python train.py --dataset="coloured fractals of 300 iterated function systems on busy backdrops" --conv_stem=false --positions="rope" --beta1=0.9 --beta2=0.99 --l1_shrink=0.003 --epochs=105.0
Rows from block 3 of a small image classifier, named by matrix and row number. Rows with one number belong to one neuron. Each number is 50 + 10 x the weight over its row's rms, rounded and kept within 0 to 99. All counts start at 0. After the name is the row's rms in percent of the matrix's.
Before each neuron's rows are labels from the 100 images, of 14976, where the neuron reaches its highest value: "strongest on" is what is common among them; "lies over" is the class under the peak. Only what is clearly more common there than usual is listed. The data: coloured fractals of 300 iterated function systems on busy backdrops. In brackets: how many of the 100.
# fc1: MLP up (model.blocks.3.mlp.fc1.weight, 768x128), inputs 64-127
# fc2: MLP down (model.blocks.3.mlp.fc2.weight, 128x768, transposed), outputs 64-127

strongest on: teal (27)
lies over: fractal (41)
fc1.501 091:60 45 54 47 41 27 53 56 48 47 57 34 64 36 51 65 70 48 51 57 49 53 50 44 53 41 36 51 40 48 56 40 63 59 54 56 47 37 37 60 50 51 59 54 42 49 48 54 48 47 53 49 50 25 63 58 45 38 47 37 46 55 43 61
fc2.501 099:48 62 48 57 75 30 42 44 59 55 39 43 58 46 36 40 69 48 52 52 68 42 45 52 54 55 47 39 48 67 60 53 53 51 43 48 48 48 62 50 40 48 47 42 51 51 31 46 37 51 36 49 52 53 48 83 48 31 50 66 41 63 21 40

strongest on: orange (36); grey (30)
lies over: fractal (53)
fc1.115 100:54 50 57 48 28 49 60 68 48 54 50 49 50 49 49 51 53 63 62 46 53 52 60 50 34 38 36 66 48 43 52 50 55 67 49 53 66 73 43 53 46 48 64 43 22 51 47 58 55 50 51 66 50 39 57 55 51 52 43 49 55 31 51 69
fc2.115 108:47 33 48 31 53 49 49 73 45 53 63 62 44 52 53 39 45 60 37 46 52 52 46 42 50 30 54 51 56 61 49 56 47 49 51 50 50 48 43 44 52 53 62 72 64 50 66 48 50 57 48 51 53 49 56 50 53 42 48 50 42 57 48 49

strongest on: yellow (25); orange (25)
lies over: fractal (48)
fc1.635 079:58 40 59 47 35 52 73 52 54 49 57 39 50 52 47 51 48 54 75 45 56 56 46 45 22 35 50 52 33 43 57 53 50 52 52 28 69 61 38 48 46 42 57 26 30 66 50 62 56 51 52 65 49 39 55 49 51 49 49 55 54 43 56 62
fc2.635 074:56 47 49 31 60 51 46 58 53 47 50 45 49 53 44 36 35 53 49 51 85 53 48 46 51 48 63 22 43 54 50 41 52 53 62 50 59 39 47 47 49 46 51 55 53 52 59 48 48 49 48 70 48 45 57 32 62 28 50 45 68 61 54 41

strongest on: white (30)
lies over: fractal (31)
fc1.416 091:53 40 42 52 46 47 37 43 45 58 51 24 35 51 50 49 77 47 49 37 61 47 63 65 44 51 47 51 46 40 47 46 40 66 46 52 51 51 50 47 52 51 33 49 56 55 49 42 60 51 61 53 42 26 57 46 35 53 45 61 53 47 50 48
fc2.416 085:41 56 79 61 47 57 50 44 51 57 43 51 45 43 49 49 29 60 54 51 51 47 46 57 39 63 47 60 49 48 64 30 54 56 54 52 45 59 55 50 64 41 54 49 49 32 26 46 49 55 52 60 44 52 22 65 50 44 44 43 54 50 38 53

strongest on: orange (34); grey (28)
lies over: fractal (31)
fc1.121 102:51 47 46 50 47 51 61 56 50 51 35 73 67 50 49 50 50 52 45 54 47 52 51 51 55 19 47 32 46 37 46 54 47 42 47 85 47 49 31 55 34 51 67 45 53 57 48 51 63 50 50 50 52 27 63 52 38 56 49 51 50 50 50 35
fc2.121 101:67 55 61 56 54 42 48 52 59 51 45 54 54 58 65 38 53 27 49 57 29 63 57 29 50 52 51 57 40 54 49 52 50 49 57 41 58 40 51 49 61 72 47 44 36 55 29 55 51 47 44 51 49 65 45 46 50 55 40 35 52 65 47 72

strongest on: dense (35); pink (27)
lies over: fractal (59)
fc1.7 105:48 30 52 46 35 49 48 52 47 63 68 53 47 61 38 49 50 53 76 52 50 50 30 63 41 45 51 49 47 53 61 40 63 74 49 53 46 60 48 49 41 49 44 56 48 48 50 24 42 50 51 59 28 50 53 57 39 33 55 51 54 52 53 46
fc2.7 115:40 53 51 62 59 45 60 48 74 50 49 50 67 51 50 42 45 51 54 52 47 50 50 36 51 50 51 52 53 49 47 45 44 47 49 47 57 49 63 56 52 53 56 49 38 51 74 48 27 49 55 64 47 50 21 52 56 36 53 29 48 59 50 62

strongest on: dense (31); yellow (25)
lies over: fractal (33)
fc1.688 087:50 50 73 56 41 27 37 49 50 49 36 48 51 42 48 52 55 49 74 40 54 63 44 51 39 49 50 56 50 56 54 31 54 64 50 38 74 55 48 45 58 20 53 55 33 45 48 51 51 45 62 72 45 52 51 58 43 39 50 60 63 52 48 56
fc2.688 096:58 44 62 38 58 44 47 60 64 54 52 56 52 49 44 40 43 58 52 52 53 41 49 34 35 49 49 57 48 49 51 46 51 48 51 39 62 48 40 48 51 51 73 46 43 62 45 50 59 57 55 90 53 33 56 50 44 52 50 64 55 48 38 37

strongest on: orange (27); grey (25)
lies over: fractal (34)
fc1.545 090:42 34 36 48 57 52 23 50 55 48 30 55 52 39 50 48 58 32 48 71 55 49 31 69 50 37 51 47 50 45 50 32 47 57 53 50 37 61 50 52 48 48 38 50 57 48 49 70 48 42 49 18 49 48 57 47 39 44 55 47 57 50 52 45
fc2.545 096:46 47 35 49 29 55 46 37 45 43 39 47 50 60 53 49 51 47 46 52 54 38 35 57 45 48 62 51 38 49 48 33 29 51 48 55 34 55 40 49 47 52 54 50 80 48 33 42 59 75 42 33 54 61 50 77 50 55 47 55 49 48 37 25

strongest on: sparse (64)
lies over: fractal (32)
fc1.463 092:72 49 42 78 62 37 42 33 57 50 57 45 55 38 46 49 56 49 25 40 50 42 64 48 53 53 33 42 46 28 46 40 41 50 61 49 50 32 53 56 50 58 27 51 59 52 43 48 42 47 61 37 33 30 52 55 51 56 48 45 50 21 50 30
fc2.463 087:51 57 55 54 50 43 49 30 49 80 46 46 50 59 37 48 59 51 49 62 47 49 50 56 50 55 66 53 43 68 67 33 54 54 44 49 43 52 63 53 30 51 49 80 43 50 47 49 49 56 59 60 59 72 54 36 52 33 43 44 28 66 53 52

strongest on: white (26)
lies over: fractal (37)
fc1.751 101:48 47 67 57 31 49 46 26 20 54 50 47 52 40 57 50 49 50 41 47 50 62 45 50 62 53 52 51 51 36 51 70 47 44 49 45 48 65 29 48 73 46 54 49 60 51 52 53 48 65 50 68 48 50 59 49 51 58 68 49 32 51 55 50
fc2.751 097:49 49 42 49 73 41 53 51 58 50 20 46 58 56 51 59 74 47 56 50 53 61 58 39 49 57 54 46 70 63 47 44 50 66 45 48 59 44 66 49 45 41 37 57 47 58 45 55 49 43 43 32 64 65 38 45 39 28 46 60 45 36 49 70

strongest on: orange (27)
lies over: fractal (34)
fc1.671 103:52 53 56 44 42 33 41 54 42 53 46 67 57 39 49 58 65 50 50 54 51 55 69 69 48 50 50 46 53 50 42 51 52 57 53 60 63 56 43 49 59 42 53 50 50 46 52 51 77 50 51 62 51 36 51 51 50 52 36 91 60 53 51 44
fc2.671 104:33 36 60 51 48 37 64 53 49 68 51 51 52 52 50 38 45 50 37 73 58 47 51 46 45 57 49 61 48 43 52 41 45 63 51 36 60 44 43 57 48 72 51 79 43 37 61 41 51 44 74 54 53 30 51 50 50 34 61 60 43 52 52 63

strongest on: sparse (96)
lies over: fractal (33)
fc1.162 084:59 49 41 49 23 36 69 48 53 53 70 42 54 30 58 50 47 64 60 44 60 50 72 39 52 52 25 64 48 35 49 54 51 54 50 50 52 48 47 47 56 51 53 26 50 52 53 45 41 52 39 68 30 58 51 51 55 37 53 56 48 41 52 49
fc2.162 092:50 46 34 32 60 61 52 55 50 55 50 55 55 66 64 50 52 45 48 52 45 44 48 73 50 54 57 54 46 51 47 38 52 60 55 42 64 54 40 47 31 52 45 59 50 55 51 68 55 49 57 33 54 35 48 34 58 55 46 31 46 50 55 71

strongest on: purple (36); dense (32)
lies over: fractal (31)
fc1.428 096:49 61 61 59 62 50 47 56 48 58 46 43 49 26 30 48 50 39 39 52 49 53 42 70 53 53 53 44 46 49 56 50 42 52 40 55 56 52 46 53 36 50 44 54 31 51 44 43 51 49 71 56 49 56 49 48 49 54 44 49 52 50 46 51
fc2.428 082:43 41 51 51 54 51 54 49 55 53 49 48 48 50 39 55 56 69 19 51 43 65 46 64 51 50 60 54 49 49 61 39 48 43 48 41 53 44 48 47 64 50 51 34 50 37 49 55 42 66 41 84 63 47 50 49 54 51 49 55 48 64 67 64

strongest on: dense (40)
lies over: fractal (58)
fc1.216 092:49 54 52 46 44 49 41 50 51 67 37 59 32 49 54 49 63 50 55 70 39 72 56 51 50 44 53 50 52 59 52 45 33 61 52 81 46 50 62 51 50 37 38 58 49 43 45 39 61 48 51 54 52 50 50 53 50 40 46 41 40 55 48 62
fc2.216 096:51 43 33 47 76 49 44 53 53 51 41 50 58 57 48 53 48 49 63 33 45 38 51 67 50 65 50 36 39 42 49 51 67 39 53 48 70 38 49 48 57 62 47 56 54 52 50 67 40 56 51 34 72 43 57 58 46 48 50 61 53 51 40 47

strongest on: sparse (89)
lies over: fractal (44)
fc1.634 092:52 49 44 77 38 49 56 50 47 41 46 46 53 48 58 67 50 59 52 50 58 51 42 40 52 50 35 58 47 34 47 57 52 37 44 52 50 58 48 57 50 59 49 50 47 52 51 56 50 90 50 28 48 51 51 50 56 50 69 49 46 34 48 52
fc2.634 109:49 50 48 40 79 51 47 56 51 63 51 49 47 56 52 50 55 47 60 46 51 52 58 73 37 61 55 50 50 53 50 35 70 59 58 46 49 43 51 46 46 49 49 54 47 50 51 44 53 40 49 43 50 49 48 16 35 52 43 53 55 50 49 54

strongest on: purple (25); teal (25)
lies over: fractal (43)
fc1.242 101:62 30 48 57 53 43 71 46 49 51 54 55 67 65 59 51 58 56 38 54 50 54 50 70 31 53 36 41 37 57 45 50 52 55 38 54 34 66 51 61 39 48 50 48 52 64 50 60 34 56 47 43 41 61 52 54 49 53 60 43 51 26 39 50
fc2.242 079:51 43 62 30 49 48 49 45 70 46 50 45 54 43 50 53 56 39 19 61 53 61 41 57 63 49 34 43 54 62 53 62 54 52 44 58 50 48 51 48 49 41 53 48 49 52 54 50 42 54 48 32 50 44 46 85 57 49 55 45 51 46 54 52

strongest on: dense (50)
lies over: fractal (50)
fc1.746 103:57 50 48 60 43 53 50 40 54 52 42 53 49 49 48 48 51 36 57 40 22 49 64 50 43 50 53 50 51 48 37 53 24 53 49 59 26 52 49 51 59 49 47 41 70 57 48 52 51 49 58 51 53 51 49 54 50 51 49 35 47 50 52 56
fc2.746 108:83 58 23 59 41 52 42 59 49 42 53 52 37 46 57 42 60 28 68 49 53 44 47 52 58 64 51 52 34 46 42 45 59 51 50 66 42 60 49 45 67 47 34 48 61 52 59 50 52 48 15 32 48 51 64 51 52 36 46 34 55 49 49 47

strongest on: dense (26)
lies over: fractal (35)
fc1.401 114:49 50 46 46 48 53 27 50 48 51 44 55 33 49 48 50 50 43 53 65 50 49 33 46 41 59 53 42 46 53 54 23 62 49 45 54 47 44 63 48 62 45 60 64 43 55 50 39 50 50 51 26 32 55 50 50 41 48 50 70 50 60 50 53
fc2.401 098:46 57 51 50 62 65 51 70 60 67 59 65 31 53 56 49 55 51 14 45 59 37 61 62 58 43 58 49 64 35 53 83 44 52 51 40 72 37 43 57 50 54 45 54 62 53 51 45 54 40 54 51 55 56 59 54 51 70 38 40 46 49 58 45

strongest on: orange (30)
lies over: fractal (41)
fc1.197 094:48 47 60 72 50 35 49 51 57 51 26 72 62 40 60 52 49 42 59 40 31 58 56 51 59 48 41 64 51 38 29 69 52 50 48 50 40 64 53 52 48 48 54 34 52 54 47 55 54 50 55 31 49 48 50 49 53 57 37 50 65 21 48 28
fc2.197 091:51 49 44 32 64 50 47 57 44 52 44 45 47 51 55 65 36 35 84 50 33 52 53 25 51 61 58 52 60 56 46 52 60 50 49 42 56 38 54 39 35 51 58 50 51 58 58 41 49 45 47 35 51 65 49 65 49 50 53 53 28 53 65 76

strongest on: sparse (64)
lies over: fractal (53)
fc1.345 100:65 49 37 50 37 45 63 50 54 46 74 51 50 57 59 55 57 49 60 45 61 44 84 35 40 51 45 52 50 42 53 41 48 76 44 60 54 45 51 47 44 56 41 56 47 63 48 31 70 48 56 44 24 35 57 50 56 50 49 50 58 47 45 51
fc2.345 095:30 44 51 42 50 54 66 45 51 50 48 53 64 53 48 35 42 82 21 46 50 58 53 62 28 46 46 37 38 44 48 39 56 59 48 35 59 53 55 63 32 59 55 61 41 58 48 57 85 40 54 56 44 58 49 55 60 49 49 40 50 54 57 55

strongest on: dense (33)
lies over: fractal (63)
fc1.348 099:51 29 50 59 54 66 38 57 37 48 57 61 30 42 43 50 54 34 53 49 50 50 38 58 56 51 48 60 52 34 44 44 41 66 61 50 49 52 45 44 49 45 46 64 49 47 49 39 60 48 68 37 22 23 57 63 52 72 75 35 34 49 54 35
fc2.348 091:50 38 51 45 51 47 50 38 39 40 55 55 53 37 60 51 61 80 30 49 50 54 56 51 38 55 53 33 85 34 48 33 44 54 58 55 52 33 46 59 51 69 49 52 57 55 49 49 53 40 54 43 45 54 48 55 54 60 39 45 52 55 65 53